Weights of a small contrastive image-text model.
Model: 22.8M parameters, 64-pixel images, encoder norm layernorm, encoder activation geglu, encoder moe top_k, encoder patch size [4, 4], encoder depths [3, 3, 3], encoder widths [64, 128, 256], text encoder layers 6, text encoder norm layernorm, text encoder activation swiglu.
Training: soap at rate 0.0016, 14600 steps, batches of 512.
Data: trained on rendered rooms with furniture, 145000 training examples, 51.6 epochs.
Rows from block 5 of the image encoder of a small contrastive image-text model, named by matrix and row number. Rows with one number within an expert belong to one neuron, the router's apart. Each number is 128 + 32 x the weight over its row's rms, rounded and kept within 0 to 255. All counts start at 0. Numbers have three digits each.
After each expert's rows are labels from the 100 images, of 14848, where the router gives the expert most weight on average: "colour at peak" is the nearest of a few named colours to the mean colour under the peak; "strongest on" is what is common among them. Only what is clearly more common there than usual is listed. The data: rendered rooms with furniture. In brackets: how many of the 100, against the usual share in percent.
# router: router (encoder.blocks.5.mlp.router.weight, 64x128, trained with AdamW), inputs 0-127
# gate: expert gate (encoder.blocks.5.mlp.gate, 64x128x128), inputs 0-127
# up: expert up (encoder.blocks.5.mlp.up, 64x128x128), inputs 0-127
# down: expert down (encoder.blocks.5.mlp.down, 64x128x128, transposed), outputs 0-127

# expert 28
router.28:138115128116139133187080081129167085097174130132185112160189081203121102107075108150134112176169127152081098193102148122077162107111090159165139135102095113126104162102114128117158160156145162178100146159125143118126076117139173170158131152136143172166194128125099150182116169157142144112091166146140055120095094132081162135096122167173184122148165117151063119101144118148180082116135
gate.0:114163116092127100146129128126153128176093205108136126141116100065073122151116110082092172142116129158110105182215170084117184174141116153145137126095073128140116129130135146142172123128138160122162171131130149142127102157150106109116092068127154106145135164134085206127190125138165150106126192130063093129105130081195105164151116122180054080096137103145137194098088096092104109136145
up.0:164086128172151121107098142140109137090151076155118132108122168202212135087147132180154092105111154093147178055055074173106104104122103108108114103136156090141178138148127134104093145110141103111092087161110117087072167094095138132157128177142099146107129112151170054135072163106112127162127084155167205118149114129073127115110150133114140166140117167140115057181151144151150137165119
down.0:114131122106137138138126083090099153141153141101067104106070091097095077136153118084110095054110127127130150115137092193164128121205098141137117158144122080159085138123119163138146123179128116169079071053191188148058071089175131155084110128132137090121139112114091139098126120115077109117117097204111152144135087094160099140132082158116172183118119141084102082108143108152116118081151
gate.1:170130103133115075117174102130096091113149152125115099150142081128099154103088153117126159122164137159118143138120137148061112132148108192116114147093119106112112128172178150114144166179128146168091156107116085170084181113137126093067131132163165089150126085049159186145080156167098131156089085104133138196150174197113073089206119148137094184154088146170104147163086148109125111127089
up.1:102095192119160127154136133152099190146118163133083162079104145152239127121096084152109108152129140139145158102114062130115137134137143104157117100112154121227171117081124139166132150124088130104139056145104168153152152159086123108158150105070141126172107122098107071147189083144171180109143150082079092084127132087121114128090116143106115127092087155097142106133130102201133156091123
down.1:128219165072083071169136092103129165129121184107105091104120141177181174111100124192139119131155111141142145128117163109113115207156087097138144157117158154073121132163121113171098143115102132110125055157147118125111124175090136124172122074141122119179140107134090131175147145124110074069098118155083128058097137084125147144093123086164155186129160153093166149089080173111094095118122
gate.2:139129123131175155149149109070174086168102210156135107122154192116171121127163117215116135108159134140117096137175142163152144089095167104106122169132147103125191179122120076108107120062172107068122118115124093117138155105117111132131104115056065127128144135094129088104101103124171172104148133202095093092125091102151124138131116131173096111167093151092112101218156073122128105158150
up.2:138099169121133108100129125167078151131094087126129091098144097103096131157104153066194103147135160088131138123123175064071121163106091105146120041122140162195104126148176121099166183161101155138190102088124119118142097157129091141140159125209144141112130125151092167136097179113102102147135094094097166076173152127060093097110122129112107147129188099122129147062055148117103154118154
down.2:097124147123163114144097104145195124082116151101072152119153154073161070147147177101150150152122088129197178126120073202138137178086209168108090105132152093117132119118114120129134186170140123128198103122091127081148116164191135113148115116134170091132143115137094156110196095084071146171154139102110104171080116140160133086113081149071167094127080129137137151159157138145128117099102
colour at peak: purple (37 vs 1.9)
strongest on: purple walls (100 vs 8.3); count: zero (62 vs 19.8)

# expert 27
router.27:082161086123118141119182122107175106128133114135099145158072091127129177114083119136145134133112102152101153097123121149168156125084123145132146161111150135183173088108097107132113193067083128130088157154091149162160139113127156153098145134101131075091167101104104064164124167128153090120104085094153106169109203066104158124106137071101122107079111188186223158143170113173187115119135
gate.0:175152131093093145126074083187096155148133140143132155125143093130131156126134153116176027157134137107074096186076137158145135173122138099152153099111142150106197157121205091164134136113084087162075106118157152094025103050148128144182099136103131127145158154124107138101157150149130058109123133115144180109138117105088134112163127188141117093173124098117138144116111122153177160135152
up.0:118132099151180116136154148087186196086114111142127075163122157133103110134109075146105154110118065086136131084143145115130122087164114134129148162131125069145058070151051151113151150130146151116169111127114143156202158194156161118118108123149161115125083102147137119191102171139130206148127141148105113115089111096204166136140127101127110184092131156154122090180127146071087121103059
down.0:115174141131166084136130134088168133105174090120125146130183186175126095098115102079117115164089212107132180151107143160084144074160128085155103142084089109126137145162220119109117136099133121081134110155114154136139076062142139171081120090130163067135137118167130126118162125104126182172146108089119156097104109100104166106106047097196077164122151110140100151095101146102162093128125
gate.1:180141097180139120125117116099076129152084116150128057167142116174091143165098131159108151160150090168134121149088185120092152110124121144100188133114113107182119109137094167113108163195156177179158126073094117108056152158106098125169115123083212193146111141154084149163142172099152154128139141150105133148103096172166151121122097129172131173046100131109165145148112081172103101114155
up.1:095161133105152107144106160109095139110156195148106136161155170102145123128163109036145142113120110108190128103185114161147172200132124182121079160141092142084156112089087123125173114063127096133151151178195134162123169134079122178143121096173156126096098109091167156129095163040130119109164114105152161124134113148142157064130123106113162135083142086121085129056082135103147117156126
down.1:136123094128140129132156154119102163180107138097102169053100145145124056110198113132089203154114120149165136092130109088158150089146134107163126116128117167152181136138103109136175092116080119155089124088186142139105137090122077056094139119137121137153091099200111147068086130079146110165125124107159133101128148064104114194111140116102095089104157141116111124117165133206176079192134
gate.2:120113154129148120136060115127140107124134135058120122136117105172101074143108059138098143091140128093117108097133084203162103141146190161125145165096111120169093110076167109134143133181122167117097097095134167133105150123120095142105127113115147089174124062122118139143163091175155124126088155204199200141121118126096091157120142113074131045131125160169201159138176079101144171117134
up.2:127153090115100135116203129134119155143120118176153155136123159096144184101143194120142137171112115150134168166141163058122152114124069096117093084160141127086166158192081159126133110059138087136159148172113083134167123149141168124155126137136124177061123195138121100088111179097110121097164091078086068121131136123151159127156115117180132194131108093097069111105068186158101107127138
down.2:129141075151123158155112144136142145134092128093140111146132118183136052184145136149137171039149116134072193077136108107166140166126102114152142051101132106139106109139130152098122103074090159149133148158139075132102106089104132139176129098154150117062115107117168064127143078111097176139145210132156099089156135128158153191130167103097055156103142115151110120116118122102102130097211
colour at peak: pink (47 vs 4.3)
strongest on: count: zero (54 vs 19.8)

# expert 50
router.50:087141134125148107101073181110130147166156165171150083162163118112063113181146147135138142142060109173124115138157129135123132178134058193093162108129120210108139146068178162075131111125080095095136106158175102219161162077188164152104126116101112103106093119127088129167136092174099104153093103143078113120129142125163158125128102106148083114105092128178152135096147084112128155139101
gate.0:108148066138154130063173111137162131133096055155109102123110122108154136059064132181128158107072116117152062121119111165099130116123096156108118107074162137136128157178049165109144127143165114171114088129102092181116120158185152161109131092145138153120118148197178129108149137132086128144149147172113175171221156182110136112112112135146132145157160074119193116108100097150095105127093
up.0:111138068150148121064163114126150127125123057166123110099106110121133146075049115193118156096063127131138087115111114170098126105133088151097114109061147136135122140179076152095152104157146118167090095137103098177127122165188162153104127080152153150113137157189182136096146130116072122129155139156117181186222148185108133112126109123146137125151134085104178103103096081148087093119104
down.0:138116089095115170103083076165066091140058140083141174145124117111162151144155080136117142123093144131136097120127108130125148150097139197168123214163087130198131163187118089194134133129133154109137121136188134154091077132103157150145148142126145134134175129140134121135206148089098090133091125111123133206187075117108144129121133135183120151139104096087110177140061145083079156140104
gate.1:105151115130105143150184146095109101082070182124174103129133134131011115031128147159167167151130122111136137139149090121143107082094164138151100147149113159076132147177096153172066163082133135121154116102144088122110182115144158070110138133166132209103116133166091116113142095146116113086115146176161063168160139171139139112087116113151125126106118042131095136118139123088145100150109
up.1:107140100132104137141127096115097080038079155132197089093132097125014085039125177166144153116112152109132090165120115100162094092139145140134121112125101155109131147140139150163097151128150129133097112085129084116088157109099142119144103127204183216175102124150133112124136117157096087079108127185202132194116146108121152119105093152159120150140112093147127152117143113099115088108124
down.1:077155113154098134135100139169051145139132094137140091159156078123171093054141088145092152144104151155114078125148068110062146117107186188116106149124108131161101106080092147117170151152103163145179150141155170156149126147155140126094181187106131140084177143126133142131137144173150048174149103063157097126107115094111108165096112152114100117115198131170163160117134079156156076108138
gate.2:084125116148109132141103119169139177045093127100145130155091090130118175055165151096117118134132117142097130103079106221116152201177104126128117105129171126094127100158111144114158170161135053145162142100146154116108134119118094124107091140173126144109096185084093117140084115127136180137151093101151121138057013126097118147176150105114091176121130122115117077119147115146089148120076
up.2:130147113084100124087151135174166126152161219155133069104157157104159098166185105105110091124099138126105132082182128154111158086131136048120107141117122072079187098085202083126150099133123198102127095137106148128177093123173122140151140112120038103157126159119141149124146129115146132085139088155096163106183138112135101131151156101107111064114157088184121091153099098120170164119144
down.2:115070165057125109153116142115112149074116154179174165145134102119101177144150151154110084124139127137070099051112106148146114127142114121089111159164154178108112093176096111165134183096146108103154104149153183166135159096078163109064145158195182075144092156181098131058117142121085145112133120119214098101106153125129128123113122163100082085158108121150127169128113107165088106148178
colour at peak: grey (70 vs 28.4)
strongest on: grey walls (71 vs 8.3); white walls (29 vs 7.8)

# expert 61
router.61:075177133081195145178166169157156102140081132145107173162107203101206142123132146095165146144151075156160172118147118095104175160068162105090112121153131134089107104176117142184086116126139071138169136105095132138113120143116080094151140075170167119097111128163169120128087084114137180167151123117099129164124112184084083102137169110139145144123083089149119130186140150147071119128169
gate.0:165142132111152158159112128148224164088084122112186118061138106144148187156130150204104069118143163167083087089195084159137153102105102069142180130204151127144107127117132132121161134118141209150145055154148128129182135162123103159174166079134064128150152133155145127124120114125116131075154161102111136153149111164100151146143140114167115099131104069084130155138099104161116128146135
up.0:107124160171093110101148136114064085162120138142107127194114159120133080138098130046161175136128089083120169174055157091108146162148159191124136150065138133100174095182121146141119129152101072132142192105123122149084145117133145083105098168149194101136114137107102137137169131131150144183121093150158147103111160107190127146102111124064121178122129190216134135121164161097140126100102
down.0:082084175145148104124105088090083156116115125163132161131087110117054138106087084136082135120106117141137064125108112112057121143161141084109135107139091097104056110097082131106122139190119152159139171118143126194163132127166182160091116115119165111135133149074072079169145126113063105100131141128112121125169180180114202106134139121159126159144135086192125083106119067159145173153085
gate.1:113184127124098108123144087190180176135071104060066107028147115111172078118133118156147116136115176171172195153150139124128098116123071211146132133122105124160146173104158141140124117110124121149136115122150092161192101132126092167116121121217148131103149108143099090077160103087171155098139116121109089085103185110176094083129113142145125054141164139127120134140121143120152127132118
up.1:118174127152071118116151072179173149146059105050076099068130105098191100105149126151167099136121146177174172165173130122111125143121101213117106137089120136158150173130128135117098095117122092183138149111184070154164084104130107168117140115221147129105131123141105096069134132101196144108129109103124110084112145090182124071121123158122126066131167144134126121103134161138152136109124
down.1:123109192102113148081177088132124159159099102123101110128127191097122183094108095100134192132165163081139143119130167106104124192095159082177166099161102099133198222152138152114132102126086165128114142114086099143129104177130056184120131104112121136148157077069116114042157180171166106134091155156142107129090124140194164116146105119110098105122131104125138127153084127144129097123116
gate.2:140164111070121121107165150110157129189175133165099158097118174139065128124077116122108103115149155105139190175091108163151129096126127139192130155118138146095168187130138126118138141171113193121092071137079150157163163177137107068091097125109150153107073087153164154135163135182115110169129140159109156088079168111130108066188118105155108177136083182161082142118172130112061146142139
up.2:109061145175144156129058096184099101124114121107172083197122057141128120146161130124137175147113115169130070091158144090103120124144156109077127122098138085148111090117114139097106124107144060094132180090200092093108065124106185164151134165140114105152163138102093102139089179082107138075133160107160128153134114116120160156074156154090130077107153103110191117138096127122199149104110
down.2:094102143111061082103150106157185100186134107104162094169155123102120154191114119169160182171140136135149096110109173100067178139086152090141122118073166142135118136115141096088134114132141138082079159131093122144144091146148115119219205109095119110146072152095055168094126149125125151092138115148084126062146108182111155124106172110079121175157108127149114150108133143150177079118150
colour at peak: brown (72 vs 33.5)
strongest on: orange walls (100 vs 8.4); count: zero (40 vs 19.8)

# expert 54
router.54:083184112180156095133077143087149162152113123135145154106091168130112142143187172189139104113201093163140165152147157184133091108076090124065108147091155147140144078083191155093060135097085134102138106125118118178189177133174127134091110122140145090105108136100079116115115125120160097141084073100119121173090180129166134164163099079165102163135116143112169113090117115108128082155106
gate.4:115113152125129070114116131160116112068134156216145150091151109098098121128151175166086078125164146063062165075118161098120070133132107094065108077086114081072170098132128116140092164136203089156104169122075103105110121066110141116153107153087171122104113122142150117119127159076108094123115118182131148145142070108113159146149182158160101100093140095130180111157131115143149172161105
up.4:135153133111094090115141095159131122075126135153169125136163134114108127132150164160111114114146144082092107116129158113169059143095073136034083099107117085102122115096149086187111134126158095148106122156101148113097148095102124128149094124041160156068129118087121191111163184132146226137154139144111142127148108135134137087154187126153129171040136122119171105095160166154176147100063
down.4:138190113122181167174199107055130112116083149115184098141164139152147100124110065137112128132124112205144135130102153151099138148127111170128112132133126020074099139147091066137077138132134108153102122109085100133119153122162149138098113124106159140089174124096124105123184132097219099171145114124160155174099136153130107138104122132152070089117135140107147156092153121075109138042164
gate.5:101127145075061105151181134102131106100171088164120157155141188077107189168105100155142153090083144149164110148141125157193118103162128114101082129149112099132096125048113126085117128132134141132136143089114188106101113139080083152112110084105153190120160112121165155121132115148102141157160135115121120132125103182153048194143193046113159109104112145131158156090167111120169181177110
up.5:077116139114071087156164160122173123094147099179120105170139168102125176167131129139139169156086148143147099189183156163157100141182128134090101133105111135134149092069173124092117101139148168143153182099115176128099175152102117158117173123130088118149155105108158145086142137146075101138165099133099119125147131191152049157139165093144107215091113103110117176078069099126182165163102
down.5:147125093131130169158107092143098137142155168119142184117136129130062132080131163129079155172150123094104099144113219119155151144107153152147135135135107100143175154112107142110140167139144123156064095146124174085067122091120126111157139085143108103094144164150169128105158104102113159129113124196145090149106126049088100142107110215039136185093105108061124143127098146094180126118200
gate.6:153178092214139155162108106143100125109082178111136129116128168134110056174112162073126152119095227126130125122120164149150118094138144118160092141129149153088105077122183166112119138134162166110122075099076132126125108170061083123104121150174182147126103116197158116096090171156162145087083075092121137176140137198132151137125164101132158086157132157114109113087128132157163106146089
up.6:157161128196182140166097104172122109099102166122096117119132178133102070161089153071128140128107233128130096127124161126120117104119121142177102130105128132088105094124153152120113149123117138109154114141080132084158111171079081100090146160171203117162098104198141094091114140121180179086099071059133131156148123234126139133177139125142123086133117141128094112097121132166154117145084
down.6:194111113163130103137163119128149077094193136076086136126137171088164141149096102107117184136126145110151127130129123131125138123136092125157110145141101063130079117134114122122160136098151134053146074079090148208132113112150173140171131128145155107142083081162133158168098140123177104100089119081128130119147085147090152075135154128136142062097120159174137075115080018089096176105170
colour at peak: grey (71 vs 28.4)
strongest on: white walls (79 vs 7.8); count: zero (49 vs 19.8)

# expert 40
router.40:151108148127163111121140156151168175113085141145153160153150116200118140115095143088158124108061152072138082118107163083116171121109195192121129079108091146148161154126105075128144089174141112141143145127119116105145081095090150083121141152151153202140121109139123163210110070127150120103159183144088109105180120168091094141086154160121176106175086092183088111102140127175111138179087
gate.1:115141114120169107178187114072096074171112168113202164084088105083091096133086114088119168084086191118107082119126179089144125138127082114072133185146117180162103136158103137194094166181129156104151117105127147184160135142082179147121137132158108151103113158085113158116089112161133112104125127131128149125120142142111137129071098122108185117170141174134055064163125158168128114152104
up.1:106101129126138148182145086083116145168093168120182148043090138130109103149137134067121088099099185117102139123114171090169140095134117109072143175173096166176097085111120156149115182134139182130178107138122110153178079104075172132136143165119158159090132142083118161089129066145067114107107093190110207118143123110110104140092147136113136131137127207088083081111156151133137138132121
down.1:142111121143143077139132129120123142133068137169120178109079154083147109096073167097111105075153108084183110100178097159124140151099138163152131105180121075129154083119159123086126106150093181157091116110128064155140146207079200125120128170076120146180160136128117140098135197080121098183181115142144133147223146120155156070145107130115139149167136161107127141117167126116113158078123
gate.2:132073144119123122117072151122073126067090109136098170145143125135069131113107146127084143157127137140115169100150165139117165098153118121158116162159142095070152134120123114136116105103184122164070189039134149167127097121155175146105136141057198099140123139108138132142134146091050127073124161113160124196096155144142164176127131122088116138118126102157101138231114181125146173066112
up.2:132119116104202110105109142108145176159117135133073178116133117114107137056101163189143118053120146114102169112155119173213136155073087135149093187103123105115133098174122178125092142120141068177142090079079087152143091151125132099107152136105172145135159127137091081169133123116170093139097110096080072130103178104150125131117133102164150162207193147167130114115168141136125157102133
down.2:118079094145073129112111112106135172098065136165057149187099085116146116171101059051118088151120118126139092057115142133129163105124142122118091131108132067104091146130130113163118081141145144141138141086102159069152149131184123130095161157122121165163111122095116122162178130102091083183095154157105106118138046181145199134084105077145125105146118144160187132150131114144140147193139
gate.3:138072182142173168144146174174109093089154157102124106077138099168145157131116072188124109158121158141124164157157140100102127105156149114118147058186075147125159138128113066107168099102174148166121198104108153097097102050120140082232087144066128111171152103142084135147167135069132132138143120153154144112112113141152106126083130128177076111138166107121124105099146129154087140130162
up.3:145075178128178143156129163161089127084151145101114110078147090161134172140128073175130112157126160130093155171163138088108147103153142104131166087176079126114161108085089085123161094122194127162109181124102128096129104054124116089221084170048146105164148088119076141157183153070143113138145109161133119105093131138174096130106163135167094084137152122108103109079141155159118138143150
down.3:162114082130122138116114138085126071175116058149155174173128176145160078144109083138107118128177137155170094051124207081174144124111132158135207172106101091066083128156149096128134185113180144150081110148158079139124148120139087100197140124116120141118130163117122142147077112142129137092112102095182142129085132094122131144139171133032105120145110125185159114129109154112157119136093
colour at peak: black (49 vs 17.1)
strongest on: brown walls (94 vs 8.7)

# expert 5
router.5:147120184124144106155120125113074160126104181118093129131128135127165091178159143132076161110097157110179165128174068156125169169126099148162155158145160090113134122121071109090122051101150134158065163163145105109106078118166138117168150099086123113141103107100096164094115138136154061081104134122078211082161181136157124142143083140077126160132142130162166125130069113174190184098139
gate.3:110146197148118132059146093099097155057145120156165170111095090100130085147100058185101136104148057067086148192131112186125147121150109141133097114148123083148107094070096164126141104137108120175134178189065087127146110140148127134156142098144151095108152116066089122113085105158138148127091086126126172133093195074118121135159136139090077087159161149145123120143169145124106166114132
up.3:122142129140184192181074141145171157173137154166117040126129157157124129135113107118127112113141113114125100137095145103137113146149159096117137095105110151074147148143150088156161124096130166120085141067093184117073102138151063066110143219088171126162095150117119138174109168143140110125105104107125160107145149080099143140074029161149093095131107139173137083147160199117157132096112
down.3:142147131125141127102136167183134050096198089162132144127067094121115104095134158109093148186107167133129175162110101176149137163061110159115158152123138109125122052159142138118107164128184130038100129160117067127101116133105164150127096119134191127075097137073162151109125182121129149143079174164186115141154089105122141145156121159178080104127088106141123155124125145128063121077170
gate.4:156093117085128116153095162118115098065181129106171170165150160086074090132154114182038113209135141071106119164143131122103138131096128132171140160148162116120115121112167130143155088169130131143150135190169094118087148136041190127159166139125185132167114093087109174130110158131137113138092065131147149057169135141126133096109124131122099081102118153109068132087131112182117171134149
up.4:109156125161085162064088113164111141153071142190225216099139156082118118137141115156167147136158139161114147119115144117101145112117173154118170140085109115112139127091154181089143191042121142106095111146131152124131130152177126125126137093076089102109138136153116140165104153098143135126162117087132110104128077048125125166068107107141100141094150032102134107106124075090150139132160
down.4:123124114153083085116070166091135119145201121131060137126190120169175154107144128131129128167130124125154148146145117128134134168081112135132164105092172131127158102123127189133147123145110133097120150109145138143101114145115021121135071155147146061111102076132130138111095201090141146152054108134138132168166131183140080152076139103150142135046182147133065183116171102127156158165086
gate.5:130101153133153116102118092129149091144133187084112179087135100117117100134184163148147071130145157160104152150152095092121191098109126150104059127139126154155182128111152118122188133065101075039148181101120107142132179128127101111114120159121207099181177149129110122153141152103137176103124149118159123177116100070126131101104106146148032188143134078150118130097143136104102099166077
up.5:124110181130141158114092102126140102148124188071065143074101187097077071199190255156160115095125178163107106104150146135137155076110130137104132120169124159116140139132149125105166087100125098077092158118144133132142123149128103101135140139148169139142139150144091133077083123081110115098139107091115186111129101108143150108118089141152110159102147062175163168118103191135086136148107
down.5:047139184111107166143130119142104131116119140135122133125099022143162165106110160095134113158106094118180216156134158141184097129088109133114170124123080137122129212082142109164155099100131122184104093067093129095129171132174086146124105157138105141110055133180112088177153166104133129094155115117145127144141117123078121097095098101079131101098116129108195079149161142099119092160112
colour at peak: green (53 vs 6)
strongest on: green walls (52 vs 8.4); count: four (39 vs 18.4); ladder (36 vs 15.3)

# expert 32
router.32:123176098145075151094128137163106149099118085141096154129087098091225149148155147169124102127107106138195143150181110122176160109156193162166111121132076113133164107148153089084144090106109172134103161066149110115133165106126142135157149089117167167150114124087128192105124114118081147129088065175108144119129062151094169083091088089094167179102156172127137190112124157149110116115087
gate.0:103117175155195208149118202184153124132102146143142126142152163161128133157117155100133176119107098129169157134135123136176154171094153109179050131101057179120146108116105088101111088101119128170081144101135181120117100118138098119073166164071130154134144121137108112147120168178142076151138101130071127132117162154055094167107105151117118084147139106138151094113174117137163194196106
up.0:119113191167171202160128183184148136125110145138129139162156180162124147181129157077162159120096114117168139139148135119186148173092188102157036115109080161107121096104115076108148097089124120157109141122113172120123118125142128103088176160063116123145132128134116127147099178178116052159116092128083143131111138166049102163108117158128122089143131113104139088126156120153177191187127
down.0:128104157144170105151104174128153063140144154150104083123203146128118150141153124109179138153079097180139123159120079184181047142127093112107182134125152103069153186160107149128107153103090129146151106160132177099105169163118124154140166110168112181123163136194050088085133145108102113139107147192153112150119123143138110069157118090087105102084102117102123113101164081124125181150175
gate.1:116038143125113114098126043118191161151115103146099133120100134164194131096099130077155135136122129125120142098134124107118187082102175151114201175147114139095094148105097120113149146177143199142154084121108114139170160092102109181145104141154125178141099137122149135123115090112107073158110169108166097089143132106110135069104112147062140116149158173110104069208137106182177129110168
up.1:123211154121125166139137207155086110092154142137153148132145133108069124126140146183122143140115134131112144149105109151149070164170071089136070072105152090159147093162129116163116125075098061083117188149152147107065100175147155085113142082123120067119142109142117125141128139149116155119148136135112168180110143137147137191154146107192116136130112054144170180073133161091079105165082
down.1:123088120196139136182094107135138128138077088101124107175128137126107123117177177166167117117100157137111085160128151126070080093089073123065146117086111181105151125119125152075118145160107137107144098105178122090139106151158106131105170111114194081184147095129059110089151133160096118157153084134143108136163142082166139102115129058084152199093137144170197173075145125139105156171134
gate.2:134109144193068167141177111138043111119117170133120095172165102088140134112094096115191089121122126173097176100105145132119154117105153163091075175098181146167086134175127145089131093160169124146129148132113143113144161132115105141193123105084104095089125105088142165217134148147167170130136147097130118113125095139057113079111144109148190138133126104135116143178045113113109109165067
up.2:139085133142067166138173109163077148082128169136154115165176129085154131115127089091159110115136120165129195096122132146112150109134166176090087145100181111165149126140143155082138063129150102126137132133127090097154170121112093138177111141072098116070126094087135186197152140164178140129159121113127099090133092148085120036123146069153189150137096108117100137112057081106100123165087
down.2:125151094116211124085129128085162139138080134073100122183162078141097147110134139064106118115116156087087142130123137146150085125101155112100145107066104172189161137143165143097082144137147130072178202126127131149145133125080107091114095068121078078130041077154107053178151128192132104149115127135150124130095155091152121115130089151180162109167102120126141155130121080120118123080129
colour at peak: blue (25 vs 3.3)
strongest on: barrel (41 vs 15.2); largest object: barrel (26 vs 9.5)